A small encoder-decoder audio transcriber, trained from scratch.
Training: adamw at rate 0.0019, 3800 steps, batches of 64.
Data: 26041 training examples, 9.3 epochs.
Rows from block 2 of the audio encoder of a small encoder-decoder audio transcriber, named by matrix and row number. Each number is 128 + 24 x the weight over its row's rms, rounded and kept within 0 to 255. All counts start at 0.
After each channel's rows are labels from the 100 clips, of 14976, where the channel reaches its highest value: "responds to" is what is common among them; "loudest" is the band of the loudest frequency at the time of the peak. Only what is clearly more common there than usual is listed. The data: two synthetic voices taking turns or overlapping, over music, noise or silence.
# conv: width-5 conv (encoder.blocks.2.conv.weight, 128x128x5, each kernel summed), inputs 64-127

conv.124 [137 134 128 142 111 109 117 103 107 108  91 130 119 111  81 161 125 149 120 104 105 112 108  88 173 154 102 166 117 103 131 118 124 156 138 147 117 132  86 105 121 131 162 104 121 159 103 160 122 103 161 110 119 113 143 151 122 137 117 122 103 117 147 164]
responds to: background: everyday noise; electric buzz; muffled (low-pass)
loudest: 500 to 1000 Hz; 1000 to 2000 Hz

conv.119 [109 163 135 141  97 127 114 109 113 138 117 127 134 108 119 185 103 142 126 106 146 121 116 134 119 125 126 131 123 126 146  85 124 140 139 147 138 142 145 113 117 144 178 109 117 111 112 137 170 115 131 130 111 110 134 127  89 106 126 128  92 114 141 215]
responds to: background: everyday noise; reverberation; thin (high-pass)
loudest: 500 to 1000 Hz; 1000 to 2000 Hz

conv.80 [130 141 104 111 129 142 133 131 157 140 123 130 129 131 125 149 136 123 144 106 129 105 108 135 104 177 147 126 104 109 205 141 117 163  57 151 122 129  99 117 133 111 159 156 153 133 123 136  94 139 149 110 137 124 181 127 140 120 116 159 124 105 142 163]
responds to: reverberation
loudest: 250 to 500 Hz

conv.110 [120 157 104 146 115 156 149 130 125 133 120 136 130 131 125 103 176 137 131 133 152 125 133 183 143  95  91 158 128 122 153 126 125 142 114 121 147 145 160 120 130 159 190 150 131 168 102 141 142 104 151 109  89 163 141 143 135 153 155 150 126 147 113 126]
responds to: muffled (low-pass)
loudest: 500 to 1000 Hz

conv.123 [121 113 135 143 116 105  86 101 137 110 112 131 124 130  92  77 125 130 137 128 151 132  95 110 105  87 123 131 108 111 180 132 118  89  72 125 195 104 143 131 118  81 174 139  82 113 146 133 128 134 136 109 125 109 103 140 145 100 117 144 132 132 123  69]
responds to: text has "today"
loudest: 500 to 1000 Hz

conv.103 [113 129 143 112 114 114 102 105 102 105  93 125 137 109  87 176 104 133 136  84  69 126 117 128 121 106 113  97  99 129 119  86 132 119 116 134  95 124 161 116 108 123 109 100 119 115  88 132 131 124 101  87 104 116 140 125  96 138  98 121  89 109 139 192]
responds to: background: everyday noise; electric buzz; vacuum cleaner
loudest: 500 to 1000 Hz

conv.39 [105 111 123 124 140 128 132 124 146 135 148 126 122 142 119 149 126 107 131 142 100 123 109 135 130 130 125 124 125 139  16  96 131 125 125 164  91 116 124 134 140 122 110  64  96 132 109 125 123 156 134 150 135 140 130 115 127 182 134 122 138 128 129 244]
responds to: thin (high-pass)
loudest: 500 to 1000 Hz

conv.21 [138 144 116 140 111 113  90 100 106 103 115 126 119  98 106 141  95 122 130  61 108 144 131 122 154 130 142 131 121 123 182 135 129 125 119  79 122 101 136  92  98  95 140 166 148 130 152 170  93 113 140  85 118  90 142 137  92 137 117 111  96 119 126  16]
responds to: reverberation; second voice: child-like voice
loudest: 500 to 1000 Hz

conv.111 [113 132 109 152 128 120 110 123 161 126 115 101 140 117 118 159 111 159 130 135 154 125 111 123 124 164 136 134 134 123 187 141 144 139 104 120 161 133 104 127 134 133 230 154 110 126  95 158 126 109 112 135 127 148 131 145  97 118 130 149 108  96 181 170]
responds to: child-like voice; reverberation; second voice: child-like voice
loudest: 500 to 1000 Hz

conv.89 [109 114 158  81 132 101 136 126 161 131 115  94 131 126 115 155 130  96 155 140 130 106  81 102 111 184 136 113 127 124 160 120 109 159 133 106 127  81 122 134 132 127 171 126 106 102 113 148 108 122 128 148 138 140 112 100 131 143 130 128 128 115 142 158]
responds to: child-like voice; quiet level; thin (high-pass)
loudest: 500 to 1000 Hz

conv.88 [ 98 115 128 120 119 155 112 107 130 110 127 123 125 135  97 128 112 136 122 111 178 125 125 128 135 165 113 131  90 143 126  92 122 171 108 101 189 125 136 125 118 115 151 116 171 112  99 128 160 123 148 113 131 123 144 124 107  73 133 122 110 106 139 170]
responds to: child-like voice
loudest: 500 to 1000 Hz

conv.72 [167 160 129 105 105 133 122  89  82  88 103 141 145 105  97 119 114 166 136 114 129 131 148  80 121 100 140 135 132 109 150 139 159 102 124 141 155 122 107  97  97 169 161 117  57 145 142 143 116 104 121 118 136  92 111 132  90  88 105 134 105 128 115 111]
responds to: second voice: child-like voice
loudest: 500 to 1000 Hz

conv.16 [179 128 130 133 119 128 108 115 135 119 115 136 129 115 117 114 131 144 125 121 181 151 151 123 149 121 144 153 135 113 229 185 142 128 126 121 168 137 142 115 114 119 139 217 138 125 167 117 172 117 115 127 128 110 113 129 129 136 121 132 119 116 142 108]
responds to: reverberation
loudest: 250 to 500 Hz

conv.84 [119 128 129 156 120 146 138 146 156 133 122 132 137 121 107 116 133 166 130 132 130 107  97 136 116 184 112 141 113 100 154 132 117 215  94 146 141 116  75 142 134 155 178 140 156 145 119 152 135 125 157 148 164 138 142 117 127  85 138 127 139 122 164 148]
responds to: thin (high-pass); second voice: child-like voice
loudest: 500 to 1000 Hz

conv.24 [116 147 149 108 117  96 146 133 146 129 125 125 134 137 133 128 129 153 105 132 149  98 112 153 132 149  98 158 112 127 131 113 118 107 177 144 176 148 161 138 135 102 189 123  89 150  99 128 157 120 122 121  75 139 122 135 139 122 128 124 138 127 125 144]
responds to: background: everyday noise; muffled (low-pass)
loudest: 500 to 1000 Hz; 1000 to 2000 Hz

conv.27 [121 174 134 151 107 161 124 118 106 116 119 130 113 120  79 162 134 144 110  97 144 129  77 108 146 116 122 191 137 119 122 142 122 112 136 162 173 130 117 108 120 152 206 135  80 145 129 166 167 116 124 100 129 133 123 131 115 101 132 149 130 132 120 152]
responds to: child-like voice; reverberation; thin (high-pass)
loudest: 500 to 1000 Hz; 1000 to 2000 Hz

conv.20 [115 164 102 150 117 139 146 121 117 126 120 149 126 124 111 167 124 159 118 108 129 119  86 127 127 120 111 133  96 124 148 108 146 195 150 169 122 125 119 116 147  83 125 107 117 153 111 160 143 127 153 106 111 132 111 131 101 130 121 141  93 126 128 216]
responds to: background: everyday noise; muffled (low-pass); electric buzz
loudest: 500 to 1000 Hz; 1000 to 2000 Hz

conv.57 [119 187 125 195 102 115 105 110 113 112 108 132 133 124  91 167  90 138 115 113 167 123  83 145 154 161 127 132 126 130 161 136 116 152 107 116 172 120 130 106 103 102 167 173 243 148 121 143 153 103 130  88 138 106 125 122 125 173 126 123 101 118 136 164]
responds to: reverberation; child-like voice; first voice: child-like voice; second voice: child-like voice
loudest: 500 to 1000 Hz

conv.38 [122 139 101 107  98 106 112  97  79 120  89 125 114 105  94 165 104 120 120 126 102 124 126  98 116 131 126 126 142 127 147 130 126 136 110 136 130 113 144 106 106 102 129 108 129 115 114 145 122 123 127 109 153 130 104 125  89  90 102 104  86 112 106 174]
responds to: reverberation; background: everyday noise
loudest: 500 to 1000 Hz

conv.64 [144 146 138 128 103 127 103  89  84 103 110 129 128 121 101  86 139 140 121  90 132 148 109 126 142  89 139 148 117 119 164 148 147  83 112  89 135 128 115  90  92 108 101 154 134 119 154 109 121 111 123 113 118 100 127 141 122 118 119 127 114 124 120   0]
responds to: reverberation
loudest: 500 to 1000 Hz

conv.37 [ 92 147 113 141 123 148 120 123 144 126 107 124 131 119 101 165 114 155 110 103 139 120  82 142 120 147 103 103 124 122 131 122 120 169  92 122 137 132 115 124 128 119 184 136 120 114  80 156 155 111 131  93 120 128 124 135 116 116 101 139  83 128 127 192]
responds to: quiet level; reverberation; child-like voice; thin (high-pass)
loudest: 500 to 1000 Hz

conv.41 [163 141 125 141  96 116  91  86  93  95 100 132 112  91 104 109 100 121 122  86 150 156 125 136 151 134 157 138 101  96 195 166 151 122 124  95 150 112 143  94  97  98 132 185 139 122 165 152 137 108 121  92 127  91 114 134  95 140  91 109  94  94 115  90]
responds to: reverberation
loudest: 500 to 1000 Hz

conv.30 [159 133 129 136 124 135 109 109 107 121 126 132 130 127 142  56 111 137 148 124 152 163 167 123 141 152 120 132 114 126 180 143 149 140 134 132 166 123 139 120 108 124 157 154 151 135 145 155 135 123 109 103 117  94 134 143 115 106 128 121 101 117 125  40]
responds to: reverberation
loudest: 500 to 1000 Hz

conv.102 [ 80 111 129  85  97 129 127 121 115 101 123 110 137 107 123 115  92 149 126 130 144 117 125 124 127 130 108 129 122 127 146 106 110 182 150 117 175 146 133 131 123  99 149 116 160 117  90 120 130  95 123 122 143 122 131 106 118  73  97 135  97 112 128 167]
responds to: quiet level; reverberation
loudest: 500 to 1000 Hz

conv.61 [126 145 106 113 129 133 110 111 120 124  91 102 123 112  98 143 127 145 108 125 126  97  84 141 134 108 113 134 145 117 157 126 123 104 122 138 130 132 142 127 107  83 156 120 191 134  91 100 129 121  61 131 121 138 130 126 140 156 103 126 109 104 129 194]
responds to: background: everyday noise; helicopter
loudest: 500 to 1000 Hz

conv.6 [ 99 123 139 142 115 141 127 112 113 123 114 137 134 138 112 141 123 110 134 137 119 100  95 106 131 164 110 137  95 129 122  83 107 143 153 148 138 111  92 126 125 137 201  81 110 146  95 151 130 112 121 134 122 138 142 128 147 110 134 125 142 130 124 143]
responds to: child-like voice; reverberation; thin (high-pass)
loudest: 500 to 1000 Hz; 1000 to 2000 Hz

conv.68 [143 181 120 125 119 122 104 105 117 124 119 115 131 132  94  84 110 123 135 131 117 150 157 124 151  84 110 161 121 133 186 146 134 116  97 129 137 124 134 116  89 100 139 145 200 130 129 127 163  96 100 113 116  94 130 137 137  60 116 124 124 115 123 129]
responds to: reverberation
loudest: 500 to 1000 Hz

conv.45 [125 205 134 176  95 129 120 104 103 113 106 158 115 107 111 154 128 145  92 100 174 139 116 157 149 124 117 146 128 112 150 135 109 146 112 178 164 164 144 117 118 126 192 139 116 140 124 168 168 119 159  91 112 133 107 125 102 127 114 140 100 112 151 180]
responds to: reverberation; background: everyday noise; thin (high-pass)
loudest: 500 to 1000 Hz

conv.52 [ 86 123 139 106 126 135 128 145 151 138 127 138 138 130 124 147 116 145 128 123 106 129 120 103 144 118  99 144  91 131  27 101 114 143 152 150 114 118 132 125 142 114 104  63 102 120  90 129 131 133 141 139 128 122 123 135 116 134 121 115 117 145 137 192]
responds to: background: everyday noise
loudest: 2000 to 4000 Hz; 4000 to 8000 Hz

conv.3 [112 149 126 112 123 141 130 106 154 108 115 141 120 112  98 140 106 154 135 112 148 118 135 164 118 168 111 125 137 117 149 119 107 139  88 149 151 161 102 105 111 144 150 161 165 117 101 121  93 114 143 111 120 108 139 162  95  85 146 136 112 136 155 109]
responds to: child-like voice; reverberation; second voice: child-like voice
loudest: 500 to 1000 Hz

conv.73 [159 151 121 154  92 142  86  73  92  95 104 128 102 111 115 118 115 117 123  98 124 153 116 113 145 128 139 140 123 121 185 151 148 117 121  75 138 111 135  99  93  82 123 163 136 114 149 130 121  97 106  92 118  83 119 131 100 162  96  97 100 105 113  56]
responds to: reverberation
loudest: 500 to 1000 Hz

conv.7 [114 147 138 148 112 135 125 114 104 134 125 131 110 115 116 130  86 154 115 105 162 148 162 121 139 150 115 143 116 120 185 122 124 170 124 126 188 123 139 109 132 101 233 139 129 120 110 148 150 120 132 102 117 113 116 141  84  77 114 138 101 113 130 152]
responds to: child-like voice; reverberation; first voice: child-like voice; second voice: child-like voice
loudest: 500 to 1000 Hz

conv.29 [148 164 137 127 121 128 112 112  96 127 122 130 122 127 117 112 136 107 116 113 171 150 113 125 159 127 135 156 116 133 190 153 133 120 124 111 176 120 140 106 118  96 126 181 161 134 160 133 141 115 119 101 115 108 131 129 118  90 122 123 111 127 106   0]
responds to: reverberation
loudest: 500 to 1000 Hz

conv.90 [148 154 118 142  99 144 113 118  93 129 129 132 119 110  88 105 124 162 119 105 161 143 166  92 141 135 136 159 152 110 177 146 132 134 113 147 172 134 125 116 105 158 180 138 105 149 130 152 159  95 121 104 138 123 142 148 115  98 121 126 121 115 148 118]
responds to: child-like voice; second voice: child-like voice
loudest: 500 to 1000 Hz

conv.35 [130 142 138 152 118 136 119 119 106 126  98 113 114 101 111 225 102 111 118 100 120 112 111 141 118  92 100 138 144 145 121 126 142 134 153 118 117 115 146 114 130 128 180  99 101 142 115 120 141 110 148 124 128 110 133 147 104 177 128 143 105 108 109 184]
responds to: background: everyday noise; electric buzz; muffled (low-pass)
loudest: 500 to 1000 Hz; 1000 to 2000 Hz

conv.112 [ 97 112 126 136 128 139 132 130 140 139 116 119 114 128 126 173  98 134 108 120 105 131 133 104 158 136 138 126  85 123  37 105 121 167 141 127 141 120 120 133 133 120  98  67 113 129 109 142 131 130 167 112 141 145 132 129 110 120 109 119 113 123 133 174]
responds to: background: everyday noise
loudest: 1000 to 2000 Hz